A small image captioner, trained from scratch.
Training: muon at rate 0.021, 6000 steps.
Data: trained on small renderings of single solids in any pose, 197500 training examples, 1.9 epochs.
Rows from block 2 of the text decoder of a small image captioner, named by matrix and row number. Rows with one number belong to one neuron. Each number is 128 + 32 x the weight over its row's rms, rounded and kept within 0 to 255. All counts start at 0. After the name is the row's rms in percent of the matrix's.
After each neuron's rows are labels from the 100 texts, of 14976, where the neuron reaches its highest value: "tokens" is the input token at the peak. Only what is clearly more common there than usual is listed. The data: small renderings of single solids in any pose.
# fc1: MLP up (decoder.blocks.2.mlp.fc1.weight, 1920x320), inputs 128-191
# fc2: MLP down (decoder.blocks.2.mlp.fc2.weight, 320x1920, transposed), outputs 128-191

fc1.434 136 [ 96 137 188 168 149 154 105 104 126  91 133  76  96 127 176 109 120 156 179 188 182 123  66 141 116  63 100 168  91 117 122 186  92 132  95 151 120 102 128 126  94 149  83 125 115 137 115 169  83 200 132 120 165 184 137 127 130 121  93 163  73 148  92  78]
fc2.434 140 [152 134 185 136 164 159 109 135 152 139 118 141 136 129 116 154 101  93 202 125 157 160 155 138 131 158 173 150 134 135 151 132 148  61 118 131  95 170 106  96  92 110 104 138 100 119 138  77 174 131  91 126 231 132  99  65 174 114 110  55 168  51 102 153]
tokens: "<end>"

fc1.416 066 [113 138  98 104 156 159 144 125 144 183 148 122 185 208  78 137 136 111 119 175 110 111 130  85 175  69 141  95 126 132 143 147 137 169 113 113 129 112 152 128 136 121 153 128  84  85 144 115 163 145 137 137 138 150 198 135 118  92 116 158 129 147 137 191]
fc2.416 059 [117  70 196  68 140 208 135  97 101 112 168  53 197  83 164 185 151 109 102 112 128 131  68 146 124 100  88 201 166 107 105 133 163 151 173 149  90 105 187  86 129 131 144  94 103 115  84 128 142 108 121  93 148 161 164 155 108 172 123 192 149  87 183  70]
tokens: "plain"; "metallic"

fc1.17 089 [130 189 121 118 156 152 130 131 118 138  65 145 105 159 110 160 156 159  97  93 194 173 151 130  51 187 141 141 115 100 123  87 111 141 105 124 164 138 146 108 160  99  78  78 127  99 111  90 184 178 173 126 102 122 141  88 134 129 113 121 139  99 154 166]
fc2.17 082 [125 103 128 115 140 117 120 123 182 101 167 137 119  66  91 125  95 155 130 153  50 145  81 106 138 111 116 156 153 105 171 173 154  76 140 130 138  91  77 156  97  66 107 199 137 152 136 112  33  72 114 224 117  84 119 192 143 141 156 150 172 111 142  90]
tokens: "plain"; "dotted"; "checkered"; "blotchy"

fc1.764 092 [130 173 108  82 121 141 142 129 104 100 155 162  83 143 112 160 127 127 131 144  90 130 125 147  82 118 156  86 207 154 141 135 103 130 128 135 159 134 162 120  77 109 196 112 113 177  83  35 180 154 150  92 100 106 140 155 107  75 125 209 119 127 142 153]
fc2.764 089 [114 137 123 101 126 141 159 125 126 184 112 111 184 153  86 122 167 127 169  93 111 139 113 126 135 172 148 145 103 136 202 110 110 154 145 194 116 122  73 152 149 176  45 113 139  91 180 162 101 106  73 134 120 147  99 111 125 157 147  84 169 170 104 108]
tokens: "grey"; "brown"; "teal"; "black"

fc1.502 106 [150 157  94 142 120 152 129 112 117 183  97 146  76  89 158 115 130 113 136 203 140 106 144 128 135  96 179 108 166 109  63 143 162 134 147 119 168 167 180 131 108 108 141  84 104 118 111 166 111  86 153 117  72 113 138 157 152 108 125 191 157  71 128 114]
fc2.502 107 [146  64 110 150 174 172 163 138 216  70  55  79 116 173 165 128 128 155 123 119 151  67  64 140 108 208 161 109  86 118 177  74 132 139 122 143  99 144 129 152  99  72 127 152 154 120 154 162 121 169 136 150 107 143 170 147 158  92 154  78 129  84  64 126]
tokens: "yellow"; "orange"; "blue"; "pink"

fc1.57 108 [122 138  93 123  66 158 123 191 173 123 111 101 151 103 123  85 118 127  80 150  98 102 136  96  95 132  60 112 177 123 104 156 151 165 128 124 115 137 135 148  95 170 168 143 102 115 169 144 120 101 132 140 119 150  82  96  86 114 146 104 173 153 129 112]
fc2.57 114 [ 92 161 191  69 177 128 108 134 113 152 120  63 158  71 110 131 155  88 167 115 155  78 166 111 153 118  92  89 103  96  69 100 155 153 134 122 139 131 101  97 176 129 146 103 121  85 131 137  76 127  94  90  92 109 173 140 156 169  98 163 130  73  87 143]
tokens: "checkered"; "striped"; "blotchy"; "dotted"

fc1.209 100 [122 117  84 134 130 135 107 137 166 119 149 109 122 133  75  88 106 148 143 102 143  81  91  88 124 102 153 131 114  99 192 119 161 142 161 116 181 110 152 108 115 118 156 116 122  67 110 156 150 105 109 161 151 123 165 161 122 192  98 111  56 138 129 196]
fc2.209 093 [173  92 135 104  83 141 122 162  74 137 146 152 151 127 136 157 173 144 185 113 180 113 162 155  64 127 106 164 162 151  47 130  91 127 141  83 170 196 117  97  95 110 127 128 107 113  80 111 139 121 151 112 114 141  71 105 135  91  84 160 136 122  97 103]
tokens: "a"; "star"

fc1.345 143 [149 165  97 145  84 108  96  50 174 133 110 164 149  90 129 216 177 104 114 122 153 180 153 125  74 113 130  76 129  95 165 146 154 173  72  87 106  90 112 108 115 107  71 171 128 155 121  99 130 111 143 100 118 140  85 116 163 145  51 150 111 126  93 140]
fc2.345 151 [ 77 116 149  91 161 182 117 150 106 142 155  98 143 156 126 130 101 114 114 108 139 165 130 110  71 190 115 156  62 137 105  95  83 120 176 130  85 147 158 126 152 148  87 179 110 139 202 120 111 118 153 145 151 146  93  96 150  83 162 128 157 165  85 159]
tokens: "grey"; "orange"; "red"; "pink"

fc1.574 114 [172 113 184 161 148 184 123  65 138  74 115 107 133 137  89 141 111  84 139 129 113 114 150 151 120 144 135 100  83  93  88 120 186 117  78  97  93 162  94 121 116 101 153  92 129 106 146 110  94 172 120  65 172 135 133 135  51 133 104 177 169 158  96 148]
fc2.574 107 [141 127 100  88 101 114  94 101 108 137 124 157 143 107 139 102 167 140  69 148  77 105  91 152 143 101 134 162 153 130 148 178 156 151 168 144 154 138 114 127  88  84 122 147  98 124 126  91 127  81  44 116 104 101 193 127 169 141 139 105 176 134  93 125]
tokens: "<end>"

fc1.161 130 [174  74 112 122 149 151 134  79 151 143 153 139 141  63 123  54 172 173 182 108 120 133 121 162 130 155 121 139 168 132 123 176 150 166 188 133 141  92 130 189  90 131  49 174 105 114 227 183 187 139 119 145  81 128 181 155  85  83 101 220 105 123  74 135]
fc2.161 120 [132 181 151  74 112 155 169 162 127 132 113 153  99 170  86 107  75 132 158 155 127  86 123 136 160  39 151 128 103 123 134 117  82 169 138 113 116 123 152 122  94 141 157 106 128  85 115 115  87 167 127 134 118 141  37 113 179 189 129 138 128 171 121  98]
tokens: "matte"; "glossy"

fc1.512 058 [ 90 152 132 142 157 116 119 134 108  97  92 183 156 136 193 175 145 112 165  94 125 143  82  85 127 115 143  90 156  69 101 132 169 108 128  60 164 125 129 159 142 150  78 110 139 120 134 147 182  95 118  99 189 110  97 117 162 144 124 186 132 127 186 109]
fc2.512 062 [ 85 137 122 173 148 156 133  97  82 158 146 162 112  85 125 135 177 165  91 116 107 127 150  99 152  81 157 123 116 157 133 174  81 133 125 129 139 130  81 146 121 182  66 200 132 197 153  94 105 132 151 104 119 133 158 155 133  99  91 117 148 104 154 124]
tokens: "hexagonal"

fc1.221 121 [139 142 158 172 105 106  55 138 117 176  73 126 118 141 199  84 115 128 124 122 116 101 121 114 114 168 105  91 176 132  91 161  83 115  73 152 112 128  82 193 139  93 109 121 121 113 102 135 123 118 161 116 142  86 146 180 115  98 102  54 158 117 138 136]
fc2.221 131 [108 146 124 140 146 132 152 144 139  76 164  91 114 115 136 114 136 162 159 106 124 169 148  85  96 133 118 209  34 112 183  71 144 128 148 123 109 147 122 112 113  92 123 148 147 118 142 130 102 114  97 113 117 111  92 179 119 130 114 107  93 138 145  57]
tokens: "yellow"; "red"; "orange"; "grey"

fc1.290 115 [127 118 147 138 152 158 153 140 141 131 159 125  90 143 151 150  93 113 135 147 129 134 157 156  73 131  95 130 103 154 138 134 141 154 155 117 131  82 141 107 119  59  63 133 118 155 164 138 134 120 139 238 111 125 163 122 118  65 131 124 185 131 111  43]
fc2.290 103 [162 147 150 132 164 102 135 142 147 106 168 130 138 168 106 162 129 143 171  89 152  43  85 151 135 129 152 130 186 176 121 132 153 116 133 136 149 100 142 107  62 145 183 131  64  55 123 147 113 146 126 104 116 152 113 124 102  99  77  96  92 120 136 162]
tokens: "plain"; "striped"; "checkered"; "dotted"

fc1.383 114 [177 130 174  86  97  74 178 154 139 166  84 145 116 138 176 125 120 144  64 112 156 132 162 129 111 122 116 146 151 154  90 143 113 128 143 159 139 140 127  68  53  86 133 133 119 118 191 165 160 180 129 124  99 102  91 100  89  94 130 151  95 132 115 122]
fc2.383 103 [105  95 113  99 131  63 131  95 171 112 130  90 138 161 113  79 148 144 178 135 124 141 129 146 169 115  95 242 101 126 129 148 102 115  92  96 118 126  98 153 155 170 135 111 155 104 110 121 143 141 135 131 152 127  79 130 149 197 156  95 172 172 139 147]
tokens: "hexagonal"

fc1.517 141 [113 121 143 159 121  98 102 143  65 133 116 135  70 190 153  91 131  79  83 131 114 129 107 130 157 150 163 137 107 123 118 105 118 136 142 101  65 142 150 107 193 130 164 149 134 150 148 131  87 105 126 119 129 117  59 161 133 118 103  74 165 140 126  70]
fc2.517 116 [112 104 168 106 122  65 128 156 114 156 148 143  90 128  96 138 117 179  81 146 141  38 151 176 182 141 127 120 107 137  76 106 150  97 124 141 107  95 105 155 119 159 185 130 111 124 151  76 147 118  93 164 117 119 133 103 118 130  99 103 112 151 119 174]
tokens: "a"

fc1.547 107 [109  66 129 121 133 192 108 101 167  49 139 112 144 125 125 164 112 148 145 110 167 171 176 102 129  75 148 158  97 127  86 144 134 154 113  97  78 149 173 116  73 160 155 158 132 113 124 105 192  72 164 137 149 103 161 110 118 201 180 111 152 163 106 155]
fc2.547 116 [ 59 102 149  74  95 146 100 149 122 152 169 162  90  84 143 121 143 138 113 132 130 136 137 128 140  86 100  96  99 103 103 116 132 137 135 121 139 164  83  74 114 143  84 193 122 121 102 210  62  92 129 137 101 125 122  76 138 122  87 110 147  94 148 136]
tokens: "yellow"; "blue"; "teal"; "orange"

fc1.58 129 [126 103 137 124 105 184 153 135 155  99 147 148 113 135 131 111 114 156 117 140  68 164 153  64 147  87 203 145 135 173 151  88 133  63 155  90 114  79 143 136 112 160 131  58 100 105 135 152 101 143 161  97 126 177  76 142 170 143 103 119 130 151  72 135]
fc2.58 130 [152  99 139 128 158 170 161 124 159 166 167 114 158 100 171 105 162  67 162 152 137 128  99 117 140 143 131 163 169  91 128  49 146  86 114 114  95 152  74  82 169 100 112 165 164 131 100 126 123 164  74 161  80 130 127 139 147 101 113 113 129  77 162  89]
tokens: "brown"; "cube"; "black"; "hexagonal"

fc1.86 125 [139 124 145 125  97 116 150 138  79 186 160 128 147 123 137 158  94  97 127  91 137  95  88  84 101 151 108 139 151 168 124 136  95 158  77 158 141 112 122  96 120 169 163  76 185 123 113 168 121 168 162 106 111 155 122 122 110 120 129 141 117 167 143 143]
fc2.86 116 [154 182  86  67  74 128 146  76 110 169 142 154 173 108 200 114 125  82 163 103 159  73 168 200  83 121 105 164 115 120 130 173  87 141 136 152 140 120 107 148 142 189 111 117 126 136 129 105 115 123  84 124  79  97 175 154 163 134 129  89 103 100  99 116]
tokens: "red"; "pink"; "purple"; "yellow"

fc1.435 121 [123 152 100 159 124  73 119 104 120 156 153 111 126 124 121  99 159  90 150 141 111  97  90  80 119  99 138 118 113 142 103 167 181 140 132  85 101 137 132 190 103 139 115  99 128 103 108  72  89 101  92 187  91 159  97 112  98 136  64 112 158 151  75 143]
fc2.435 115 [145 110 148 139  93 184 145 181 138 152 142 173 112 118 153 147 102 170 120 100 168 129  95 151 108  94 111  93 153 106 124 188 153 126 141 143 165 106 178 136 135 131 158 148 107 145 178 139 151  89  87 172 165 133 130 127 125 109 188  91  83 117 116 115]
tokens: "yellow"; "pink"; "purple"; "brown"

fc1.487 138 [154 105  80 155 163 126 128 134 157 129 204 153 130 122  95  89 123 104 155 113 157 102 124 103 162 137 118 106 166 182 123 128 136 107  70 147 113 121 187 151 152  96  99  83  62 111 119 184 186 126  83  76  85 179 132 141 143 128  91  56 153 109 136 151]
fc2.487 133 [125 173  67 201 162 131 139 127 162  84 126  71 110  91 107 149 169  81 112 186 132 151 138 116 171 139 140  65 118  98 108 189 146 151 130 126 140 152 153  95 157 153 188 164  86 105 111 157 112 131 118 123 181 171  59 100 148 125 160 150 164 169 108 148]
tokens: "yellow"; "blue"; "grey"; "orange"

fc1.708 095 [116 101 180 110 106 153  84 108 118 103 131 131  85 143 136 149 158 117  94 157 143  90 102 139  76 125 184 167  85 151 107 123 155 139 121 193  99  74 176 140 109 129 165  99 114 179 123 110  80 139  94 142 158 136 127 100  70 172  93 158 130 156 156 112]
fc2.708 102 [126 183  72 128 100 131 173 129 191 118  93 131 123 101 182 139 126 169 129 132 144 134  33 106 120 107 161 123 155 147 109  94 149  97  92 112 170 164 110 145 115 104 114  90 180 119 188 119 128 167 102 125  96 117 156  79 123 135 150 111 146  90 115 148]
tokens: "plain"; "striped"; "blotchy"; "checkered"

fc1.697 128 [116 122 187 128 154 127 125 159 158 118 133 118 143 103  82 113 142  83 108 158 122 150  54 145 152  93 134 131 142 171  99 105 125 198 148 163  94 122 144 120 129  49 145  55 126 110 129 166 116 147 134 147  89 140 115 116 200 131 147 106 105 102 105 130]
fc2.697 133 [113 181 166 124 142 132 129 105 137 116 120 162  57 142 158 118 109 107 135 111 167 141  82 150  86 138 139 194 135  78 102 121  95 121 169 115 164 135 135 124 135 113 151 103  90 191 103 159 133 148 130 149 155 184  91 117  77 116  82 146 181  87 144 140]
tokens: "yellow"; "orange"; "green"; "red"

fc1.654 120 [152 101 104 155 126  94 162 127 154 113  96 137 108 117  87 116 163 154 166 209 136 129 103 136 161  96  74 124 133 137 128 150 108 135 106  97  58  54 100 165 180  40 132 118  94 136  28 162 135 114 133 138 121 128 171 159 154 145 137 109  84 121 110 159]
fc2.654 119 [151 152 139 162 114 166 130 197 126  77 189  65 173 128 155 138  98 121  90 159 153 163 129 133  84 165 152 144 158 174 151  86  43 102 128 114 169 155 169 122 127 111  91 148 128  77 182 131 138 118 140 116 104  93 170 100 109  77  84 171 151 145 108 156]
tokens: "grey"; "red"; "yellow"; "white"

fc1.321 162 [137 127 130 157 113 137 192 151  94  70 130 112 116 114  88 134 165 119 111 103 164 201 131 136 120 131 178 128 132 153 135 131 114 139 110 171 112  83 189 108  98 138  99 155 206 103  97 163 130 188 119  99 109 198 174 135 139 168 103 180 124 119 130 203]
fc2.321 166 [107  94  95 178  71 128 127 154 150 144 167 141 174 201 191 166  98 219 166 131 156 141 140  67 165 148 170 148 161 116 112 165 155  77 114 132 115 162 164  94  89 134  88  95  93 120 185 120 134 140 125 141 142 111  81 132  65  83 184  90 147 123  75 155]
tokens: "red"; "orange"; "brown"; "grey"

fc1.655 081 [120 134 147 153 130 112 109 145 113 140 137 173 133 126  52 159  69 106 166 138 108 127  89  64  92 132  94  52 145 107 159 123 146 116  91 103 111 157 106 111 185  99  74 102 103 114 194 144  97 108 152 149  97 112 170 129  85 128 124 107 126  61 155 150]
fc2.655 078 [145 143  92 144 149 139 128 146 106  72 118 107 102 104  93 130 120 144 114 104 127 109  90 137  89 116 157 102 129 113 119 117 131 144 154  78 132 112  87  91  95 135 135 133 158 149 119 160 120 108 103 102 144  84 109 112 144  84  68 121 147  94  77 150]
tokens: "matte"; "glossy"

fc1.493 097 [143 156 145 158 131 155  97 100 140 173 134 140 104  86  96  73  65 118 152 179 124  75  51  95 176 183 177 109 161 122 196 108 193 169 137 102 162  87 127 117 141 124  95  25 134 108 125 145 104  79 173 144 157 119 135 139 107  71 179 148 157 138 156  92]
fc2.493 087 [132 108 139 106 148 117 160  99 186 102 129 103 141  93 139  93 190 174 130 178 129  95 129 144 133 120 157 119 154 123 139 107 119 113 108 135 134  98 106 148 112 121 144  96 120 187 142 142 120 157 159 126  71 169 161 113 137 166 175 129 164  87 119 160]
tokens: "yellow"; "brown"; "purple"; "pink"

fc1.80 127 [121 139  82 127 142  75  82  95 179  72 118 131  89  95  81 161  93 113 121 168 175 111 111 101 109 148 169 114  88 157 195 180 110 160 171 129 140 148  78 136 135 144  96 158 131 106 126 158 111  98  19 116  64 110 101 138 145 185 121  98 115  87 118 175]
fc2.80 143 [142 165 150 188 182 186 107 107 161  99  81 164 154  94 131 129 106 135 120 110  78  76 145 170  94 132 150 192 172 114 122 116  94 110 125 105 140  85 158  81 166  71 106 167 127 107 127  77 150 104 100 126 183 135 114 160 152 135 132  60 101  63 160  80]
tokens: "a"

fc1.715 074 [140 165 148 114 123  84  75  86 157 163 118 135  59 117 100 110 128 123 123 152  82 173 113  91 144 192 171  83 116  88 203 189 113 104 122 147 183  69 127 133 130 110 188 185 153 107 124  89 178  91 159 148 146 120 140 113 148 139  79 108 145 140 111 124]
fc2.715 073 [ 50 192 132 155 154 101 162 174 116 114 122 101 213 110 157 102 108 134  75 135 169 111 149 153 116  87 141 133 134 171  70  98 135 196 121  93 146 176 128 102  85  83  88 132 111 140 114 126 104 159  93 140 165  82 143 104  95 121 124 159  80 140  57 127]
tokens: "a"; "red"

fc1.204 093 [152 223  97  92  93 122 147 128  91 129 186 108 149 100 131  96 183 168 145  99  95 189 120 166 126 126 127  74 153 161  38 162 107 122 112 147 119 159 160 110 120  90 166 172 142  94 151 138 116 128 191 153 145 145 127 120 124  82 156 178 102  75 112 141]
fc2.204 091 [116 133 148 101  88 133 109 143 204 135 101 142 137 125 147 115  37 123 135 142  99 150 118  95 144 132 126 155 129 111 212  48 118 113 174 128 147 107  74 162 101 146  64 135 181 106 130 106 128 186  81 112  84 128 120 127 141 163 140 138 165 179 111 126]
tokens: "grey"; "blue"; "pink"; "brown"

fc1.700 056 [116  98 116 135 120 109  91 132 143 161 122 169 132 148 166 154 114 140 150 131  99 152 142 108 159 129 106 110 126 152 105 143  92 106 182 158 121 149 112 144  84  86 103 159 109 128 160 100 120 155 156 122 104  71 134 114  93 126 130 175  98 122 167 125]
fc2.700 057 [113  96 112 176 127 151 135 145 139 103 126  92 109  83 107 110 167  99 103  70  89  80 104 153 163 162 110  89  89 125  92 155 128  96 143  65 160 130 152 124 143  57 104 128  73 192 147 139  68 189 166 147  86 162 153 108  86 157 112 173 120 112  87  49]
tokens: "<end>"; "block"

fc1.625 076 [166  29 123 150 162 107 134 157  97 121 102 125  74 105 137 148  96 127 138 131 124 142 143  99 164 106 156  92 140  84 175 120 161 137 117 122 133 126 129  53 153 167  68 166 137 214 138 199  86 127 140 128 123 150 107 106 120 116  68  99  80  74  68 115]
fc2.625 083 [153 106 129 142 117 137 142 117 138  89 169 120 100 118 190 164 146 128 170 170 120 123  83 122  71 119  90 128 141 156 119 131 123 160 163 134  97 115 156 109 181 159 144 130 164 144 127 154 168 150 106 122 118 106 154 130 101 188 131  79 133 138 109 149]
tokens: "checkered"; "dotted"; "blotchy"; "striped"

fc1.537 150 [ 91 121 163 155  67 152 151 105 167  93 118  80 184 187 123 104 124 150 181 101 126 108 151 109 123  86 176  74 111 119  76 182 155 100 155 153 141 143 199 115  85 111 127 110  85  65 152 158 125 130 150 150 141 165 109 131 176 172 127 115 109 118 156  78]
fc2.537 142 [155 118 124 134 133 141 137 137  46 116 115  88 131 129 112 127  95  93 148 148 146 203 152 173 104 135 135  90 142 112 121 136 133  74 113 152 137 107 113 127 125 128 100  96 166 158 110 100 137 149 107 136 167 109 166 136 160  89 133 144 106 134 115 158]
tokens: "a"; "bumpy"

fc1.27 070 [160 118 153  96 136  45 136 116 156  97 105 102 119 118 146 103  95 128  94 116  83 148 160 160 186 152 152  81 163  74  90  88 161 102 179 143 184 129 126  84 122 136 174 197  83 182  99 144 161 179 145 124 100  90 166  73 125 125 121 118 139 135 110 131]
fc2.27 063 [153 140 109 104  72 103 122 176  88 155 157 139 145 145 118  84 164  56 102 126 108 102 138 131 168 120 143 105 113  98 105 121 123 136 152 159 181 107 116 137 155 102 157 131  89 154 161 132 127 180  95 167 109 178 173 123 113 150  85 104 149 121 147 130]
tokens: "<end>"; "block"

fc1.460 079 [139 125 140 138 155 122 118  98 104 115 124 129 170 151 175  93 201 130  95 143 145 116 106 111  66 123 189 141 132 117 143  63 148 140 109 175 129 104 144 127 116 136 147 131 129 157 107  83 148 137  76 132 157 132 123  76 123 124 119 102 143 170  93 118]
fc2.460 082 [114 157 144 132 102 122 145 150 132 101 103 108 123 123 113  45 146 144 120 137 100 132 103  79  79 106 119 135 119 107 125 185 136 115 118 132 165 121 103 172 127 119 155 145 157 126 168 131 129 133 132  65  80 119 165 140 178 114 110 176 103  90  90  84]
tokens: "checkered"; "blotchy"; "plain"; "striped"

fc1.635 059 [ 81  85 122 164 163 131 171 167  42  69 114 158 130  92 134 125 179 173 121 118  74 100 135  29 107 116 157 124 116 140 125 131 179 159 133 129 149 213 160  99 120 176 107 112 118 108 152 127 101  85 172 172  83 127 153 156 107 130  73 148 165 163 165 105]
fc2.635 060 [114 101 123 183 175 141 137  96 103 112 115 109 154 130 134 121  79 180 112 127  99  57  89  26 131 134 161 117 142 163 121 127  94 138 100 113 123 158 165 113 143 110  87 121 154 148 113 121 140  72  72 170 103 165  62 136  90 101 136  89 106 141 118 116]
tokens: "hexagonal"

fc1.602 126 [ 95 136 123 137  83  91 155 144 154 143 107 151  81 148 115 117 129 120  97 100 118 194 167 168 175 122 102 117 106  91 100 162 127 132 125 142 187 134  92  88 115 132 109 133 133 101 137 150 108 210 160 144 108 127 182  30 107 101 112 140 147 135 163  66]
fc2.602 132 [103 127 117 125  97 194 140 200  69 126 109 112 131 213 117 126 134  95 153 126 125 118 143  67 148 172 175 181 166 174 122 109 118 132 113 182 123 138 149  96  58  86  86 150 131 141 102 121 146  96 108  77 141 159  70 151 150 126 169 131 109 152 134 132]
tokens: "a"; "ball"; "bar"

fc1.632 082 [ 92 167 165 180  74 162 128 154  88 139 117 132 117 111 141 116 137 155 103 156 206 166 119 130 216 192 121 164 131 119 133 107 135  87 131 137 123 114  45 108  55 134 114 119 128 161 144 146 167  94 125  59 138 147 155 119 105 123 115 108 190 109 146 167]
fc2.632 090 [139 120  96 127 121 156  56 125  91  64 113 132 130  84  67 128 125  84 148 118 114 156 102 143 135  85 116 166 104 155 121  99  89 177 113 138 104 146 182 120 180 113 135 133 102 132 144 165 100 140  90 121 134 115 114 177 166  99 100 121  89 158 153 114]
tokens: "brown"; "grey"; "blotchy"

fc1.626 094 [ 46 116 201 148 107 163  96 165 125  78 176 148 174 154 194 156 127 113  97 143 135 124 124  90 136 137 140 127 122 142 169 145 121  53 102 117 130 183 149 112 111 155 117 100  87 164 113  96 119 151 144 148 109 165 101 119 122 182 193 126 151 135 121 145]
fc2.626 092 [141  67  26  83 135  64 166 117 121 117 154  89  91 100 112 104 132 154 130 129 161 143 112 134 139 165 153 101 134 159 134 153 178 140 157 173  99  84  84  73 159 147  95 134 121 153 186 127  86 149 123  61 134 132 120 112  82 157 158  96  93  97 100 102]
tokens: "hexagonal"; "star"; "bumpy"

fc1.136 076 [ 91 113  33  65 138  86  97  66  99 148 166 105 184 112  71 181 162 114 115 138  95  61 159  98 121 163 123  93 136 151  82 114  93 145  90 129 135 145 131 104 151 153 103 224 108  91 129 157 150 184 148 143 101 131 121 102 146 159  84 218 132 104 147 119]
fc2.136 088 [199  94 100 146 136 176 161 152 143 158 110 131  78 149 114 116 138 121 190  92  88 150 139 126  84 115 132 109  86 118  76  84 115 153 125 151  92 145 116 132 161 142 211 167  86 121 139 109 209  51  73 179 128 109  29 151  88 132  97 104 163 107 178 146]
tokens: "checkered"; "blotchy"; "striped"; "dotted"

fc1.738 086 [191 115 154 164 144 123 110 111 118 163 174  89 138 117  98  75  76 158 142 108 129 119  77 138 115 163  98  98 105 146 133 164 130  78 142  89 125 163 115 113 138 123 169 117 135 115  63 159 147 120 162  87 122 149 198 101 111 113 166  79  94  93 132 165]
fc2.738 079 [114 188 169 148 166  71 148 144 145 119  93 139  93  64 142  93 161  93  70 138 106 195 148 152  93 131 120 111 149 120 106  90  78 137 166  87 137 132 118 136 184 136 172 116 118 130  92 108 139  82 113 182 112 129 105 155 129 181 175 175 162 120 105  96]
tokens: "checkered"; "plain"; "striped"; "dotted"

fc1.12 087 [103 142  89  80 161 113 123  65 180 111  91 124  84 137 107 105 164 116 125  95 137  94 137 100 100  87 121 123 154 133 109 114  98 175 131 122 107 154 202 159 127 109 127 141 118 176  85 121 158 124 125  56  84 136 150 162 199 111 124 124 189 101 156 172]
fc2.12 083 [126 147 143 163 161 137 109 187 122 132 128 110 116 136 131 181 143 143 133  65 120  92 130 157 158 132  37 142 171 128 101 148 123 122 150 102 117 164  98 107 135 113 126 169 105 144 117 205 148  66 138 165  99 148 136 119  88 178 126 130 150 147  99  88]
tokens: "plain"

fc1.491 072 [ 86 139 154 110 106 107 185 151 128  87  63  54 146 147 137 124  98  48 118  96 145 132  99 124 157  98 142 138  98  90 162 174 145 121 154 130  97 176  91 121 135  86  95  78  83 153 127 107 133 134 159 148 108 157 105 128  64 121 172  93 126 132 134 142]
fc2.491 062 [ 93 149 114 169  97  97 116 181  76 151  63 106 100 106 144 140 151 101 146 122 111 206  80 132  93 165 155 155 142 135 154 161 148 130 120  93 195 164 151  67 109  79 123 134  99 193  99 185  80 110 102 160  58 149 104 103 100 110 114 145 100 168 122 146]
tokens: "hexagonal"; "twisted"

fc1.140 084 [140 114 112 123 163  92 120 123 174  97 138 134 153 185 180  97  70 142 131 125 150  89 160 159 119 113  90 134 190 115 150 140 147 157  96 107 156  72 113 168 111 107 156 138 118 144 110 127 180  63 137 112 115 142 118  80 127 138 134 127 167 138  99 210]
fc2.140 087 [114 141 125  91  75 168  95 119 118 131  94 142  73 117  99 169 199 102 110 142 107 218 130 136 107 162  87 124 124 103 141 112 191 127 105 157 104 131 147  88 158  70 118 112 132 119 126 126 125 205 103 183 149  30 104 161  84 145  88  86 115 130  80 110]
tokens: "plain"; "blotchy"; "yellow"; "checkered"

fc1.322 084 [ 97 111  91 169 119 112  61 181  89 143 161 107  65 148  68 157 202 124 100 164 119  38  51 182 110 190 114 129 118 157 110  89 145 195 168 146 123 141 110 175 136 134  87 117 173 124 128  89 157 166  69 178 158 100 144  91 117 140 160 101 172 187 128 103]
fc2.322 081 [157 137 196 116  97 170 187 125 122 148 149 182 142 103 159  97 102 174 119 131 138 199 171 116 117 119 113  94  91 153 138 115  95 143 147 160 160 126 137  67 145 106 130 102  90 153  72 140  99 128 184  90 108 176 124 146 154 115 159 183 114 119 137 183]
tokens: "grey"; "black"; "red"; "pink"

fc1.304 121 [121 134 137 103 133 158 107 131 129 136 101  98 149  96 145 204 156 110 112 135 110 163 139 110  97 101 188 118 126 127  84 134 161 189  77 125 150  81 122 142 109  65 146 219 156 154 130  98  52 170 143 177 144 162 131 124 162  86  51 159 115 123  78 141]
fc2.304 124 [149  89 115  57 168 145 115 126 156  98 110 165 112 121  87 136  74 125  86 116  85 147 125 102 102 118  90 200  46 129 179 136 157 111 132 101  84 175 138 165  84 153 163  84 130 129 201  78 135 146 142 121 120 149 133 120  99 132 152 111 112 153  79 173]
tokens: "grey"; "yellow"; "red"; "pink"

fc1.747 138 [179 109 151 120 129 140 153  82 137 164 133  53 127 149  98 101  98 118 125 126 105 139 143  55  75 122 136 157 119  58 141 153 149 114 165 116 150 109  86 144 118 131 155 147 143 167 157 150  93 161  89 135 154 100 128 128 130  41 140  70 136 139 131 116]
fc2.747 136 [121 175  85 131 131 120 134 177 123  97 199 112 153 146 160 110 107 105 108 155 131 137  75 112 104 149  80 132 159 129 162 104 138 183 187  29 131 147 124 113  85 101 134 110 142 137  93 125 139  90 109 149 130 117 113 160 141 114 156 149 125 171 104 148]
tokens: "matte"; "glossy"